{
  "questions_per_image": 8,
  "encoder_avg_pool_shortcut": false,
  "fusion_encoder_width": 192,
  "fusion_encoder_norm": "layernorm",
  "fusion_encoder_head_dim": 64,
  "fusion_encoder_fused_qkv": true,
  "fusion_encoder_bias": "qkv",
  "fusion_encoder_qk_norm": false,
  "init": "torch_default",
  "residual_init": "zero_last",
  "ema_decay": 0.995,
  "max_steps": 3600,
  "batch_size": 64,
  "final_lr_fraction": 0.05
}
Rows from block 7 of the fusion encoder of a small model that answers yes/no questions on an image's attributes, named by matrix and row number. Rows with one number belong to one neuron. Each number is 128 + 32 x the weight over its row's rms, rounded and kept within 0 to 255. All counts start at 0. Numbers have three digits each.
After each neuron's rows are labels from the 100 texts, of 14976, where the neuron reaches its highest value: "fires on" is the input token at the peak. Only what is clearly more common there than usual is listed. The data: scattered letters and digits in many colours.
# fc1: MLP up (fusion_encoder.blocks.7.mlp.fc1.weight, 384x192), inputs 96-143
# fc2: MLP down (fusion_encoder.blocks.7.mlp.fc2.weight, 192x384, transposed), outputs 96-143

fc1.153:095135128128128128124128108159128128072128137128102104128128115046102123192128047128129128128128079221128118149128128208128195128242128128213128
fc2.153:126190128128092037214128128128123128128128128128077154128128083128172128128120128077128128139147128215128128128135220074132209128044128188128128
fires on: "blue"; "purple"

fc1.258:128138075128128068161076128130128128130133113128189128118169128128128125128128103168139128128128091178221155128103039128128063076159128128128107
fc2.258:128091128165084128128128128076219162214128128128128128106037128089128128072130184128128128128079128128128128120199128128128128128128128049155102
fires on: "blue"; "brown"; "black"; "purple"

fc1.232:168085128128128101134111165172067170168166077189122128128128128128187128128105128128121144128199172121100128160117128163128128128128082128128125
fc2.232:065174128128128097128062179128165052128120128082128115128128131158117128128156148113128128128083128186167147128128156097076179084166128128128128
fires on: "red"

fc1.222:128128128128186128093196101128113255128128128090128128181128128128099186059128128174077128128128062144128063128128128128128128128128128128053101
fc2.222:148128195128055128128044128128128128128122131127091128044128128122128128178099166111128160128128217126170128128128128058137125104128221110185184
fires on: "the character A"; "the character S"; "the character L"

fc1.227:128107160096059128128186129052128102128128098128128128109145128128128108116128128141128128067128128128125158128190110107128181128170128080075115
fc2.227:128128128095183093117128128128128128128128167128208128128096128177128158128118092128128081128128128180150154128128105094108136128159128128128160
fires on: "purple"; "blue"; "black"; "brown"

fc1.271:128128104099116102128128128149128113128188128128128172128128128128128128128128128128128055195146128181043068128128128128128128049128132128149128
fc2.271:128045125128084128128108052128128128128125156128069200128199113163114106169206128128128068128168175128128128120128128137128128128128128128128128
fires on: "teal"

fc1.168:126079128128128128081071177078128108095219084128045148176114128128152169128206128128128128172167086128128175128053178142128128098149128128128129
fc2.168:128139148128123164146128088128109128196084168128179072128150128128104060161062153128140128086128149128128078140219113127128164083128128128112128
fires on: "red"; "teal"

fc1.250:128128128128077156128128128128128121128133128111110128171128122080128128128128128128083140146128128169169157128128114126128175093094161128128128
fc2.250:186128128128161112128128140128128128128128145188091120128128167203128128118079136066128081128128128128128100128168128079073071136155128128128128
fires on: "red"; "teal"; "brown"; "green"

fc1.57:128084128128128183199128128128128128128128128128082096128128128128128128062067090128128048128184192128116128183128128155208128128066128128128128
fc2.57:128128128128128128179096128128161082128128128190070128128101114128128168128150128128085147129128128128128128218192118128128183136128194181056081
fires on: "blue"; "black"; "white"

fc1.296:128128128112128043128128128115135139168128141189128192109128080128205166128179128128202128128096128128104128071164128128149115128128128128128106
fc2.296:141113145128120128128128128156128128097164128120128082128128128113128128128118156128128117128163128128051153096077097085128120158062128128033085
fires on: "purple"; "brown"; "blue"

fc1.256:128149093145128144100125111128128160094077128150128093068128128128082128122180128128088128088107141170066128128072075128128128128206128128128101
fc2.256:182026174117082128149169136128113128128166093105128164128148128128165073148117128128128128127105128128176128165128217122112140132108128128128160
fires on: "teal"; "red"

fc1.348:084128128064128170109128128073143128086094128128128128150128128074173128099103163123187128128128128096128071056143128128157128128091128174128231
fc2.348:128198128214128056124103128128128171128176128128178128080089128182120128128151128208112128128165128128128128128092200167131128066105128128154071
fires on: "blue"

fc1.236:128128187173128128128128128128128128091128156128136128128128083129128050103159128128128146183128128030084101167128068128128128128128128033169128
fc2.236:128128109084161124128145128096079128128132119128097139128128128080128196128128128128063088128128157250140172128128185078145128152128128210128148
fires on: "red"

fc1.343:091196128176128128128172174128128051128128128061097128128128128128128128196128128128128133128217128128128128190128187100148128128128128128128096
fc2.343:147128163063128122096061107088128143088128119174128128128128128128128090116045128128239143128109128085121105035128059128068112128128082128128128
fires on: "red"; "teal"

fc1.355:128128128128128128137112096153128128128128128128128128071095128102128128027140168128150147128128128128117099099183101133128198107128128128128122
fc2.355:128061128128142128038072128128166128128128128128128128128151099128131194138128128176128112063083128169128128191128128128128097150128126128065152
fires on: "red"

fc1.117:128128181128106136128128128064216096128101196161128128128135108128128128128098103114128069165148128128111128157149128000128128041197128067128128
fc2.117:128105128112175128207060106128088084175128138088138128083179128128119128128134128227128137128098128128128237128128128128073128174128128128128128
fires on: "teal"; "red"

fc1.106:108128121199119124128128128052153107118112128055128128128128122128128124164128070135160075128202128118153128181074167144152097128128182128182128
fc2.106:128128184128165128124128191128102128128135129128128128128128092183128128193128052098128145150128128152128128128128073128062180115203129206128128
fires on: "teal"

fc1.50:068059065128128157128128128128214136128076128128172157112128128128128128128092126150182128128153238128128179128173063128094128128042167128128128
fc2.50:150128128177128098199128128064084128145128128128092128125073128128128083081164112200112078144128078128118128081128133171096139128215128116167151
fires on: "red"; "brown"; "purple"

fc1.109:062144128200160075099128128128128191128090128157128128144202128128128181069128106128128203123128103128086173086088128159128194134131054128128088
fc2.109:128128128128128081128114128139128106151175128128128128042067128104161128198128176135083050099170140128128105197128128128128128128079128075128128
fires on: "teal"